Rows from block 2 of the decoder, named by matrix and row number. Rows with one number belong to one channel. Each number is 500 + 40 x the weight over its row's rms, rounded and kept within 0 to 999. All counts start at 0. Numbers have three digits each. After the name is the row's rms in percent of the matrix's.
# convs0: first 3x3 conv (decoder.decb.0.0.convs.0.weight, 96x96x3x3), inputs 20-29, a 3x3 kernel for each
# convs1: second 3x3 conv (decoder.decb.0.0.convs.1.weight, 96x96x3x3, transposed), outputs 20-29, a 3x3 kernel for each
convs0.5 104:483504486502516499481551520583620525570558497537607533560475508494438456530467514568558501549525514490502472502538525523517507517513493510460492492467452504469450492486492493485467496457455394452459527547527419479458551510544387422403580492564536542453478512463512519480
convs0.6 094:464469587509489547501557581513566519485492475476495474581556477518445433567429450490524539493537545487471520503550505546596544542588574436382374481481419489547494466470491482482505533475524441431458465464491447486501460491567423453463525520522457528527525557541506476446
convs0.7 101:544533496511519463584528504493499520517556549522484494502464486520505518538468513603581544516543533569522495475488478504527486464488496475483471545534472461501493518479497493459505510499489501572474441440447519550560392480464548586583358434416492466501543577485499435450
convs0.8 101:501542497524503435541458483525483502549533491574501519565438540507491439461483411461442460445478453441480484531531514513577504493565542471501477485452448441497424465541526450501505473479486445412509479508467504427487458509537501511497500542551503544525488520495448512525
convs0.9 094:566467535577492515540458573524485529532514550494496525520463513498512501515473496532518528522478504508487474509482513528507520499529475531500497486439469499453503481463462470446444473458460483490518547558561473461464533479493537487526572492538493557445500568425447546494
convs0.10 105:445452432546504546549540603496537487503521468494478521519534479513474447528446456511508476501497494533538489517513474561568503513576516522461521499446508514528472483423419497435429477481467471521551513528500511512484528558474495472512474444473450486410468535508541553493
convs0.11 088:530460545526532573521479425579500556579541536581565553506514411464461435504507463510518528491514475491511451449504491503507530500517545518458530503522560485444503500498521508498492478494506457426472464500495439444455548493526541531564509440478439503509458503561517519424
convs0.12 093:461518538487500463487400491405537506465530491542492500516498518507506517450414445500485465473465521468487490544526527511507516513558520397554451522554532575469459465473497464496507488519531471463488441454505463561506463503513524483533494517522501482518509511497498440522
convs0.13 093:478518549546546545546499527526480459596553551519473500543535544526455513457469484518496527496513515531498515538470506524552497456502511500521509485518461396494476489491481532494492568513506528567518350407422498532492363446415505519486366421438453451477525501516548523542
convs0.14 091:508501478421505495466545486395486477488476528473524517448400419463437351524587503552559445503490474467477504482526491499492429529504503458523518424498511422452477547533520510486473491475476548594509553518536483571502542623570452553501500520448452482504527525571578510665
convs0.15 093:526611477492551518495535471491532479540556518508502478508507475488476440487473449499524541490513562450527512423454484463468476492450474437544449439462466496497449427493500424483499421459491501469445499490397450432465469523493503525531481554520537471547514493508469468512
convs0.16 094:447541501505592527461500466507511484538556502491532538432504496451481499418487471544564570545573509517522442540521479517501544536562514473482517488483476413466435498482521468514540448482503508515458475518505441437552491537514488476454481477503472546549483520560468519570
convs0.17 098:525579433480505397440516430517539530519563514476539491457504472468510469465501435519510540498483485502464466522507485541535513593523513482516460526504449544505419471470506470482493485477494448493470454516461442514497497493468507490424493549410537514522509472537492514539
convs0.18 112:455547441449520492465617491467506457452520493489543531486504504489469516508493480487454453440460451487496478461422449512464486511443497491543470502529463521612486522515492501512504507515532513532468505538516471474483443534492484520477414523449550492536544456524564467552
convs0.19 112:554449522546465534513372494557499530565573543503455491493478476475474478514493480496474478490478502521490507478484469453523449455508505540447538567459570525440506504492512512489496501491499537465531555464518513501497545475515493482521508480539481519507532517513472531482
convs0.20 087:521486477564532508543517454552481563448479549427460485498512461574424531462527461510493499502497533472511530467487505510497504463439455541567505591503557488468473501446424515481496509522495505525456482532526493540560468431475524448503522523602530575554513470497487429493
convs0.21 090:525586535470537465515477537493472445518488487542516472503472441454446477535565533481467504508485469482500508441476481500528479486460463465517444470523445503541508497516530499492465514499451494471516551546436576557523504504475543517527538510562510449490484516514548533497
convs0.22 083:556536464527486550492509474497452502503464530493535513464471509530495506552518560493479448519494502522509539555534481487454440483481502462558458532474469448482486473494494498481490506481466520453515477517497530489445500539502590491481572547490484481492573496556537495545
convs0.23 094:479506496499543489507547508490471482490502496558530492519536565448529508491494491546492465543491498434396444541575519488538473524564515430509497450444470534499454466464447503504540505516561498496507475543532500513531491487526480526478525495527491517546515472480413451432
convs0.24 102:543551451528560522524521401468479448465525479467503504501558532470512478516543514511516543515527547511526553454508475524528490525477495471493473472498436454505459467474491488469460472469484536558537536521520538507513503496456478448452502525503502505503466486547566519552
convs0.25 094:486522474486524496496523507496487503510516483470494531468496486502505469453562489454449504470549542513525545445503540462489557507514581510504491544528449488475418504526560477539571497514551517487478487509440483462442434428461519487464500526513467495507458502519503533484
convs0.26 099:464475506576537498579558491565575536451453485556512517522509437515519507490462476507503544509551505426501421484541531459491485497495490538524566471543588419477451465505523484506507469483482468505525456468536536447447516527500507536507528541472562599504539489408506477525
convs0.27 122:568429551549475575547458537543462528514493521537461502527522581541501554563467544444448449447442456452434479451508454417496434442477380570418546529509530544492524531516501515523507517500503547456528476476478510490481540464519551468516533424508457555452451536479447522494
convs0.28 116:513503489541496507497408472552524530498506450520538527500531502462488484509522512546490486527509512484435454535485482514494530525503548489450532492495496497458528511506527494499491499486505440475451542499551445474448534539575398429405570527556503484504460445548467455486
convs0.29 100:472447520496528486513523500520505544494523489534526479505527607431415470458482497468478506545504487523453437446455435483465476462470478490506502488507513502524481540533467573512452512461392476532510497487502515520510544493482574540409564528502478535486409524532494517516
convs0.30 099:546532499473514480464541477471488524461507509464510498506436475405417499470526526515504518523541518476501472507551472523505477550510517495435471432494450469540469499470516456490556457525523570560495518583458527558448492562508548532490494574497505542500474556531511494464
convs0.31 102:516499501447506484569550527420454466527546561500510542499537541513515575485468563561555547475482479491480498530569554576548559541545512469478478378482462496500524480461493457455485481481492551541520451451448508518500521532501464530519457478487505468497418413464463400501
convs0.32 098:501503479446480424476491421543535479528553543543508486414460474435456474448471475500487478461479476489548530472485515542573490524529457403496464505491517407445380476476499487463497501486493478458501511492433473490512418469398509533570407434320470461449494437481506497469
convs0.33 099:507503457534529468551462481493450450502499510457481487493513530468534530448524541567482484494425421434476494492507476520495448484473459401466469498496434516504470543520526521513497540519500505462489513461508509505469559573579556554502555523457469495483488552493412541519
convs0.34 106:528425486524508521594495637516508501533488461582594560507521511535491456507503503548493530566509519539547523469527528528541577480563513485413517434456517513476527495503464458461455466494471510529564489518587468497521533490537465485509539464554458582505507519486525560537
convs0.35 091:508558493522446454451419456499523468503478499488471521544523522504518518568585532483518485526499433468470437517497467504481456487454452538585492480531518509506530480507458531500450534497539534553543490472542487444432568555514521474453552568541541536434500505447463515497
convs0.36 096:499503486529509511509560527508505447471500447529543507499501417510475456511516502443506589447530601470490500455453552459470543487458546495520455539505458497526469459492511446502528525532511426485537456457528500448476474428532458445567511500504510466464506445533470466469
convs0.37 106:528531552530502564506501589536567548537518572478495496524525542493519507476459467503490513512503490449455454482479477455451421450456412559493492505515488464434469530563581545543564543556535517534547541539491502522486516510545547521528547478524509563539463562528475558549
convs0.38 111:564533477469524481474523461448508465475514474483493477434417481448441463432467514457481507465485525484487544463500446513485454523500455428500463456505540470562535487508489530533454485479427468556537554578497532539579456467554477547418420545459495514474509493508509525515
convs0.39 096:532592466543619457517525510469473515444459472562509489504460535522596487479555450467466460487520450461498397531514520520482526502506525525453539535571474470534495506461540482469466519506461458530528466495524453548449489552499465609450462492473490436486491398435498508539
convs1.5 089:463470452498507514525578520509599520348299287519578606545578575521542518484540522475508524476444502481515493506513490517498488463501511526520544541571517563509508480473467487536532518470491459459527466547538535497563456481421541503529507484456509565524500481469490523486
convs1.6 079:460438519440484528420440489640566528474476412551548518486515437492486488544506524519512483486512461510488458468489445457486441528547499489534500483498513485506512497520495499528479479503515506492471501489480555475533468525499524467480479475501472506492473557501482539507
convs1.7 104:579486478521523517473466480417444491473546622434413442502513514482504442466443461476485508501488463439467506492494510504506514525502516497500464518493443511496462521563533449445485517532479493555451423497573508529484518492509474457436524498513462434473502503477429423470
convs1.8 097:517494396482548419529512477520463500483556513470469463500533562467511514481586521483462478458454482488561512483477449475475451535565526497534478482545519538498499512490506502538468511513484508711613390469597503409573583571424473490538549498485463431470525518479462466484
convs1.9 119:510504516459571402514497468460533518427518458501494438545460536497490493519418511502477474482518488478499514510485500517485515472506514514496515477533440513488495500495528519432502524484506397577452511509540442539534526489503428553450493512496489585511548553571523517550
convs1.10 081:449475437469513426464587488525529473488507516484488491489461420521571533487549468504526513505516458489497474518505496504519474504538498558451508541512519512524522492483495452430529525496512495581562441501521465464425441489517424529535464475483479514471498513498518544546
convs1.11 069:467591432481480466465472548354552420405495429456476397501512532547534603491460616505527486497497478506492512471484496502501489499457464540479500559442502552450485530461515502478509513495507562503501509499458488570484518540487514520453514496482496505503474483492504528500
convs1.12 099:579505534508442507543476525570497518445509451490505463512492490577486528474435471472415496478491513499522510424481435432555460493558468529500479482476473521451484533463521537420531523448533510573530476560459552549504494499456468504480427365500523535475504499490501520502
convs1.13 089:522465464496448466531478555440400441586533530451370363537573601478378509503514547540500507487485486490501491520487470511544542487459437527532479551525497547545502496502512494484479518504506539569566482491515529495488511502528543514541484447513497522505499489470486502493
convs1.14 084:511455461451496474393485502534456476489523540501468512437452446472485399375523584507494491513498496523493512498501465497482426500489468493554521509533530494498493500495483520498496489492501483453512427436426458547454486537530483526529438458461472491491475496476489494480
convs1.15 094:494540510460534502455539504507502485505477466518495527518593487514559442528479453560511528555492539560502510515473482517477469512520481532515518522524533498507512480560472487571456495501478553482482500542450474486462507507475529507517529498481493490482509505462474485474
convs1.16 113:512491508502496569424445538477448514499445438539527519536638603449588597431528471499451454522459453544480473474487455529520484575494478479478462465495465498489485501458509506492477511517498521541455551516453511487557498499485528528506520483540491521512482508538456503506
convs1.17 106:565502561554491470529483488533496548516507514495483517525455477448507413478485445461502520458491483465486488481508526522505532520494501491491518477516482501500521528491494513450523522478514510491517555523620567501538459489475437508444442452477484529506470522520491534498
convs1.18 114:431479489486503537524483565512505562435533480501541533536571512653439633561505532508516493566486538539468516535493514498488485479491484435502434491479490514494510505507487493547464481527458497523525448540443456494431522496504547489504529467506457484495492468475504542477
convs1.19 128:476537474507481504472480493504539517478466414507471445553524548472521497485491477498489511483508493455510467483507462472510463483487475484492471540443531483477490497484506529474523525462511492479509556457558505484510494512503463504503466517472493509481483467469516469494
convs1.20 093:524421512570483576558572488518432504511492466454492587610622547554554457442440433501522520495481544471491480472501508503511448475487524441497503497534477517528512491518509508567477489466492512380444531574463517451490426434534480536562464459500507509554464448549522488479
convs1.21 080:529615519498475578507454556480487477473552524521497570401478523434520538489621544494499509513480496501470501510529491541520512524497525468484526508458522544532530502500492437468532538489512487442448501396514589456518459405434486404477445497475484509489465504519489509517
convs1.22 092:532502518494509541458436489486502489509466496520531536522518507491539480519453524506504514503484494500534481466447425475535457496544512487490482490446473483431416440472455558566564511421513516489473513543469506541456451477539515541530502468549540544512552547534480418463
convs1.23 075:504519532516509498518540443478496464510480581473459479515450531478549554391309530526519518529520498496478440546555588509495504501497466512510478501525500439478528498471504529517501447494504384530475467505463563516534485480456499583610527613630509503531493528521496513529
convs1.24 104:524438561552369654526429583516526541528574540485552535485517534543495615564448580495460517494428513514461518502504494487488473476472497512487519535493558537528523510480492473501492504518513514505571418531514471489464413492395541509484517533454512506511511481502520492523
convs1.25 094:574510473555496529518486470499488479522480489465453496444458571531469563437440551469459529493466559551532533442435492464466514542520514527541519538514544520494499492494482491492504510480523551490479575442356528553491471498465517494480485399403515513494543520477498534510
convs1.26 081:521435476556453480460494479509524512473457445500516502552529504548468455496484482504504469470491486488502483549545518506502521517494502496480487527508489520474485485539527502523455489483491510552448594506450544457445415458465561533463480465536521493513481467445484482492
convs1.27 126:474475498450461504475493482508472483504495484525464507521458573453448550445487494531460531547459547526471526504514473483498461473505481502447510497449509483465488450559465450585467458533477449565424429600448401497444564450509531467497489487477452523482458531450484546452
convs1.28 135:529533491504491448502523505492564555480393388556560544537565535459486485496567536491503509485473501472495510479493492516533522494469500499488461442470532508545474502501506484479501493506520550479513537525497491518499477497483464515504476507478508522497510542508521540508
convs1.29 093:545526492481499507512535534486469513502520450516524512565541528598451511514432510462478531453466555431485595485536544464498507486529545526524511522478508499523453522498508520512505492517490403489526478538416428636540546547513598515500408565465516506458535491472526451501
convs1.30 082:493499565512519513506477507483470468526523508471526496582491505573521457503413459488485480492466484536531530475418537459428532473450524462498524460551517447533487477546485503563456491496474501454486496368581543437548495545585446505557461497496515473536501484521492475510
convs1.31 079:494465404516478496493441429476439447523550588503443457430414395386502441401406439476519559471487537453452482501504468482512478431503498509538545517536533545561524513479512463487507493498484466539560578624586459493406538518507567498476555575543483499484497490485496429422
convs1.32 076:580531506547459557525505486407458395647474598385477330491584542511492568540627581488525489498504563511529517512482472482490506498475526531573531510521562502583514502470518522572471467486488518542583541545518502522586516546482554489503539551502548512483553515527530523464
convs1.33 094:534499513530495503493508448525551540492455494540484498499490488444459500443546531520496524519506472528487470496527563489506519495479502460485524484527531540534499533528516493459484507489499521532490562509501528399465531551500480463411458444514511514491470487508464497511
convs1.34 079:431468438410564396452606443427530408474521478490600515451508474413590433469538513446530431459518440488504456494491484531478501512480484529463537458541485478531472499486521493454514504495522544500522484506497482507505505441509487517539501458526460506461493507501509511543
convs1.35 099:562604561559513501543460415483501506453473460531536515444499513528503529547591611560533528540462447490431450549529534485521507505517478529508515519544519552523512528484496487450487515496515384536579445571551490379382508578530557611557510478490526519490481496490500552537
convs1.36 084:538447493557476545508468464481474472547478487496485474447409422545447443613532468461491568462510596460482569469507526482470509476479580562510498543494540552472496526486505490444469529510512545530557499478446442506533538455494560467512533549460481471476497481505501493504
convs1.37 112:495492489448488512471501519542514459521487476471471453488514492482510498457475462493507520503544563505524524534519535516488514511494497489515470507525438483480444490505477526536480483499469539471441473402453504503493476481466450489483454477494470414470509451503468420476
convs1.38 115:508514505484507488513517478520529542526492542486511507511406463536534542544544593505546540451495535475528530457469523436459542484531523498517512496526520490528493494520488490544492498509486604508556441430522420468442563558550486555551402512484469392448499437502525443525
convs1.39 109:458410465516416480494466503466527512492518517550514511587474591600389585622368505570464491522481481503506488501547515472520479493513454524480476521506433487448457538444532587397524549444524414496484402513453394522532574504513550547473539451510478515550480452542509494544